config.toml
arch = "convnext_v2"
model = "image classifier"
dataset = "simulated grey scan slices of phantoms with and without marks"
train_examples = 122500
image_size = 64
crop_scale_min = 1
horizontal_flip = false
translate = 0.12
color_jitter = 0.1
targets = ["finding"]
num_classes = 6
isotropic = false
norm = "layernorm"
activation = "geglu"
mlp_ratio = 3
layer_scale_init = 1.0
inner_norm = false
drop_path = 0.05
patch_size = [4, 4]
conv_stem = false
depths = [2, 3, 3]
widths = [64, 128, 256]
kernel_size = 3
mixing = "cutmix"
loss = "cross_entropy"
init = "trunc_normal_002"
residual_init = "none"
optimizer = "adamw"
lr = 0.0014
beta1 = 0.95
beta2 = 0.98
eps = 1e-06
grad_clip = 5.0
ema_decay = 0.995
steps = 23800
batch_size = 512
epochs = 99.5
lr_schedule = "poly"
final_lr_fraction = 0.05
warmup_steps = 2380
weight_decay = 0.09
Rows from block 2 of a small image classifier, named by matrix and row number. Rows with one number belong to one neuron. Each number is 50 + 10 x the weight over its row's rms, rounded and kept within 0 to 99. All counts start at 0.
After each neuron's rows are labels from the 100 images, of 14848, where the neuron reaches its largest size: "lies over" is the class under the peak. Only what is clearly more common there than usual is listed. The data: simulated grey scan slices of phantoms with and without marks. In brackets: how many of the 100.
# gate: MLP gate (model.blocks.2.mlp.gate.weight, 384x128), inputs 0-127
# fc1: MLP up (model.blocks.2.mlp.fc1.weight, 384x128), inputs 0-127
# fc2: MLP down (model.blocks.2.mlp.fc2.weight, 128x384, transposed), outputs 0-127

gate.48:61 47 45 46 57 37 53 62 45 49 54 72 44 55 55 56 64 53 57 42 60 53 30 58 44 49 38 52 46 55 70 44 58 80 41 50 59 48 58 51 47 42 50 55 63 36 61 51 55 55 55 25 49 54 53 33 50 50 38 40 48 37 62 48 35 54 45 27 61 38 66 40 47 56 52 59 40 42 37 61 45 52 50 40 39 52 29 49 49 39 54 54 50 48 40 47 57 62 62 73 33 43 57 52 44 22 39 42 42 50 47 53 60 60 63 53 49 47 59 65 61 63 39 56 45 43 46 63
fc1.48:51 56 49 51 49 54 58 38 36 55 53 40 56 42 50 51 36 56 56 40 58 42 54 55 53 33 49 35 45 71 35 42 33 55 45 43 43 63 32 66 56 58 58 49 55 51 58 55 60 51 64 60 48 41 43 56 47 34 64 53 43 49 42 45 59 67 38 47 49 50 62 62 47 47 40 41 41 31 53 57 44 53 58 55 48 66 26 42 57 38 46 62 47 64 43 57 43 30 41 22 42 65 50 37 71 42 32 53 56 74 61 60 57 48 51 63 69 58 53 47 59 59 59 46 56 52 45 48
fc2.48:42 57 42 52 69 51 54 50 64 47 42 49 47 59 53 36 63 59 59 40 53 62 42 50 32 47 52 61 64 59 54 59 55 47 50 44 42 59 52 31 39 52 58 47 50 58 50 43 32 37 62 47 35 47 74 37 52 40 65 55 38 45 57 64 41 68 34 66 53 51 48 61 55 37 54 33 31 59 45 59 46 47 35 67 50 50 34 72 33 43 66 54 53 49 32 66 56 62 62 41 63 52 49 52 56 57 38 43 59 59 61 41 53 49 55 62 46 62 42 57 50 49 48 51 29 36 45 53
lies over: organ (68)

gate.358:35 70 37 49 61 61 40 59 56 54 64 50 29 36 72 57 52 50 37 50 39 41 38 38 57 58 51 39 51 56 43 42 45 61 51 34 26 48 60 52 55 44 53 45 44 47 46 54 54 58 41 57 33 46 47 60 50 54 69 49 52 56 49 49 51 61 45 61 42 43 57 62 64 69 45 51 62 63 57 35 51 54 40 60 54 46 70 46 44 39 48 61 45 52 59 29 37 31 61 35 52 63 42 37 50 50 50 50 48 32 57 34 43 57 54 61 69 55 70 56 46 41 68 40 51 49 56 40
fc1.358:33 49 45 49 60 62 39 50 47 52 42 58 45 44 42 56 55 46 65 65 55 56 55 38 51 60 62 45 60 61 42 43 43 59 46 24 46 51 64 43 45 49 45 48 52 55 68 49 40 75 56 40 32 62 34 60 64 61 68 39 61 31 51 45 43 46 44 33 37 48 53 47 70 63 46 47 58 57 64 36 57 65 56 53 49 53 41 51 53 34 36 55 36 54 39 48 45 43 45 47 62 56 54 55 50 56 47 27 49 35 52 23 50 51 62 61 65 38 51 54 47 60 66 47 39 44 43 43
fc2.358:54 52 52 34 43 51 55 48 37 55 34 60 47 66 39 31 29 49 56 64 60 50 48 55 58 53 66 59 19 40 54 65 40 42 54 59 53 53 54 53 37 67 52 55 54 49 56 59 28 52 48 43 49 61 50 55 43 53 39 56 61 32 36 55 40 57 42 54 56 63 74 45 41 43 44 48 61 47 62 57 70 40 65 63 49 49 74 60 42 44 44 47 64 69 61 51 43 35 61 65 46 55 37 42 50 52 48 40 41 38 54 58 60 50 47 47 59 62 64 53 45 53 56 50 48 41 50 68
lies over: organ (52); soft tissue (48)

gate.381:61 43 48 51 79 63 39 49 48 48 44 52 56 44 53 51 45 26 34 54 46 58 45 32 56 63 45 60 45 60 38 62 46 61 47 52 48 55 51 51 48 42 54 51 32 65 62 52 55 44 51 69 51 51 46 53 72 40 39 32 43 45 51 70 51 62 35 35 46 44 39 43 59 56 61 28 64 57 69 63 69 59 45 48 56 56 52 50 61 48 46 52 42 46 44 44 46 53 58 47 61 45 54 59 63 50 45 57 38 48 46 46 33 52 37 46 45 45 60 40 29 48 57 54 48 77 43 29
fc1.381:59 45 27 39 41 56 51 36 51 38 46 62 43 47 59 52 49 52 53 42 61 50 46 47 42 62 51 69 72 51 58 51 65 42 50 52 44 59 30 56 42 58 53 60 39 54 49 64 61 46 30 49 44 46 51 57 52 37 53 61 50 66 63 40 49 50 52 55 40 71 35 44 48 42 58 46 32 40 55 40 37 62 57 61 28 52 52 52 40 71 34 56 49 51 67 44 42 38 54 38 44 53 35 51 60 50 42 46 39 49 45 56 63 46 66 44 53 60 61 29 42 40 44 42 62 64 39 28
fc2.381:44 52 45 27 48 37 51 44 50 42 54 24 37 47 36 62 60 39 43 47 60 33 56 44 61 33 68 53 35 48 53 57 59 35 58 40 47 37 55 63 60 43 33 42 38 61 52 38 60 61 51 44 51 53 51 58 52 41 46 45 52 29 48 44 51 40 41 56 49 54 71 51 59 47 59 48 37 17 35 55 44 65 34 55 55 57 45 49 50 54 56 51 54 51 54 37 55 60 39 56 48 60 58 44 42 37 39 55 61 43 52 59 53 52 39 49 51 54 57 39 28 63 34 69 62 51 49 64
lies over: organ (50)

gate.298:46 60 67 59 54 49 58 34 55 45 48 36 57 53 56 40 56 65 75 57 44 48 39 47 48 54 43 41 65 34 45 45 37 22 58 52 53 49 29 48 36 64 42 73 54 57 34 46 53 54 61 51 40 60 42 50 44 26 65 47 33 40 47 52 42 66 44 49 76 64 53 46 55 43 52 45 45 48 36 31 44 51 40 60 41 56 56 45 51 59 40 63 46 48 62 52 42 35 37 44 56 45 54 51 41 54 53 48 65 57 63 68 68 44 48 66 49 49 52 54 50 49 47 53 44 50 49 32
fc1.298:45 71 29 52 39 49 57 49 48 58 47 60 51 56 53 47 52 37 55 60 65 48 72 52 25 59 43 44 60 39 44 37 50 35 52 64 62 47 53 37 47 46 63 39 69 59 49 63 46 48 64 42 40 56 50 61 65 41 57 49 24 38 46 47 46 49 59 40 55 60 50 44 46 57 68 61 45 57 46 47 36 63 51 71 48 46 54 47 46 65 42 41 39 42 40 47 41 53 56 51 35 55 42 55 55 62 77 56 43 30 40 42 49 81 41 44 49 41 49 45 44 46 44 58 53 52 51 48
fc2.298:55 44 58 46 48 58 44 49 55 39 38 56 39 39 55 46 37 39 47 53 50 69 39 46 30 56 54 37 39 44 47 34 33 61 31 53 40 71 63 40 38 47 58 58 53 63 43 34 53 61 54 33 54 67 35 57 55 51 59 47 68 44 61 55 59 47 46 54 53 51 41 55 66 62 37 65 54 46 55 22 46 41 78 46 35 52 57 59 46 35 53 64 51 55 40 38 52 53 51 56 61 49 28 59 57 39 56 44 49 38 45 54 40 41 61 41 63 48 49 47 40 42 41 57 48 41 39 59
lies over: organ (100)

gate.194:57 43 51 55 74 65 57 56 57 45 45 33 44 67 45 56 60 72 54 36 62 56 59 48 26 61 44 54 49 55 45 58 66 67 59 56 43 53 26 51 45 43 58 60 34 46 57 32 38 60 48 46 71 28 56 49 46 44 52 37 43 53 56 44 45 53 63 61 36 55 49 56 55 48 53 44 60 57 49 49 55 48 43 45 50 58 32 39 55 48 41 44 20 54 35 57 38 62 52 34 42 43 51 49 47 39 45 61 39 42 46 58 37 42 54 69 59 47 58 50 62 48 53 53 49 62 48 35
fc1.194:56 43 48 42 63 46 43 60 73 48 61 32 42 65 49 57 56 50 44 25 61 73 54 61 45 69 54 48 56 49 52 50 63 66 39 45 37 27 49 46 56 36 68 61 56 57 68 48 54 43 27 42 54 40 51 55 55 32 47 38 39 65 49 57 59 60 37 49 49 31 33 56 57 63 53 58 46 38 74 60 65 40 58 38 48 43 60 61 46 38 47 46 38 55 48 39 44 52 49 38 52 45 42 41 65 57 50 54 51 52 45 44 42 58 59 49 58 36 48 43 52 39 44 46 39 56 50 57
fc2.194:32 58 62 58 68 52 31 44 51 44 61 31 43 50 66 51 49 34 35 57 58 55 34 70 62 51 40 58 45 47 46 63 50 43 32 58 53 39 42 69 39 32 72 59 36 48 54 52 67 63 38 60 38 42 43 47 59 48 46 50 37 48 40 47 41 46 54 44 58 39 56 56 66 70 56 44 45 36 49 54 56 51 55 56 51 53 64 55 42 28 55 58 47 45 66 43 51 65 35 44 45 60 46 51 53 55 50 44 52 37 50 32 58 50 38 59 49 54 59 48 50 68 40 51 63 32 61 53
lies over: organ (71)

gate.80:47 44 52 39 36 70 52 51 59 38 44 53 63 60 35 52 43 52 41 36 42 44 45 52 46 58 29 53 53 34 72 53 57 46 67 58 55 70 67 49 50 52 38 55 49 43 50 41 54 45 51 39 45 63 46 50 42 52 37 44 51 45 48 60 51 50 49 57 66 52 47 48 49 62 41 46 49 44 35 39 38 46 56 56 38 47 57 54 72 54 53 58 59 51 59 76 56 66 56 52 42 46 59 62 31 46 20 48 38 62 57 61 53 36 40 32 47 49 54 47 60 40 35 74 44 37 38 55
fc1.80:41 39 65 41 54 54 55 57 37 46 63 60 45 66 42 68 59 39 35 57 50 40 53 54 42 66 34 74 31 36 61 45 48 45 51 41 41 51 60 54 59 72 30 52 63 41 34 60 42 45 53 58 36 46 42 45 50 61 27 27 51 45 46 50 51 49 40 63 61 64 40 49 47 58 66 52 40 34 38 49 52 38 43 37 47 63 50 55 50 50 53 64 47 56 54 39 38 51 50 51 49 48 61 62 43 26 44 41 58 48 44 55 56 64 56 52 60 60 39 55 63 37 49 52 58 43 62 57
fc2.80:50 42 49 43 45 32 48 49 42 52 52 38 46 41 37 70 36 53 53 49 43 60 53 44 66 42 33 57 45 72 46 37 38 61 45 55 40 42 60 54 57 31 53 56 40 61 39 53 57 55 39 35 47 29 43 44 60 34 38 44 55 49 48 36 47 33 53 60 61 49 63 56 46 58 44 63 35 37 58 48 65 42 36 50 56 57 44 39 45 59 59 42 44 53 57 49 51 41 62 53 50 43 70 39 55 45 65 34 56 56 60 72 67 51 63 51 59 43 62 47 61 54 58 69 46 73 64 55
lies over: lung or cavity (88)

gate.349:30 40 33 52 56 47 45 31 70 40 50 49 57 56 63 43 63 26 47 63 50 43 50 53 32 43 46 37 52 53 59 52 49 53 63 50 62 55 63 55 41 49 38 48 49 53 59 37 56 56 50 40 57 64 49 47 51 48 57 34 39 43 55 61 43 55 58 55 35 58 57 51 40 60 50 55 56 65 44 46 50 58 52 66 53 48 55 55 49 46 36 45 43 50 24 57 55 47 61 34 48 44 53 44 37 48 38 53 36 56 50 50 53 42 27 74 52 54 56 59 71 38 85 46 59 38 58 55
fc1.349:47 59 60 51 52 46 50 45 70 58 48 58 51 50 56 48 41 47 57 45 43 32 56 71 62 36 62 23 40 46 59 50 31 65 58 49 40 41 54 33 56 50 58 40 67 45 41 40 55 53 50 50 57 67 52 53 53 41 51 51 55 52 70 39 53 36 36 51 52 57 50 31 44 59 59 56 63 55 72 40 73 58 52 39 54 42 54 56 46 24 43 42 67 47 45 49 41 45 41 32 56 46 47 36 37 46 44 47 51 54 69 60 44 41 48 49 52 45 47 31 66 56 47 44 42 54 53 71
fc2.349:50 62 59 42 63 46 60 41 52 42 41 35 39 55 67 52 52 41 53 51 70 56 55 59 63 41 47 47 65 46 64 81 46 53 33 50 43 43 43 62 65 39 48 46 40 39 58 40 46 54 56 56 42 53 64 67 68 50 50 33 63 30 48 43 48 37 66 47 63 58 64 54 46 51 52 49 50 45 45 31 53 52 34 68 48 62 55 53 59 49 52 44 55 47 70 53 55 64 62 66 43 55 43 41 52 44 41 50 54 58 51 48 56 52 76 66 50 62 51 53 32 52 48 59 29 45 59 53
lies over: organ (60)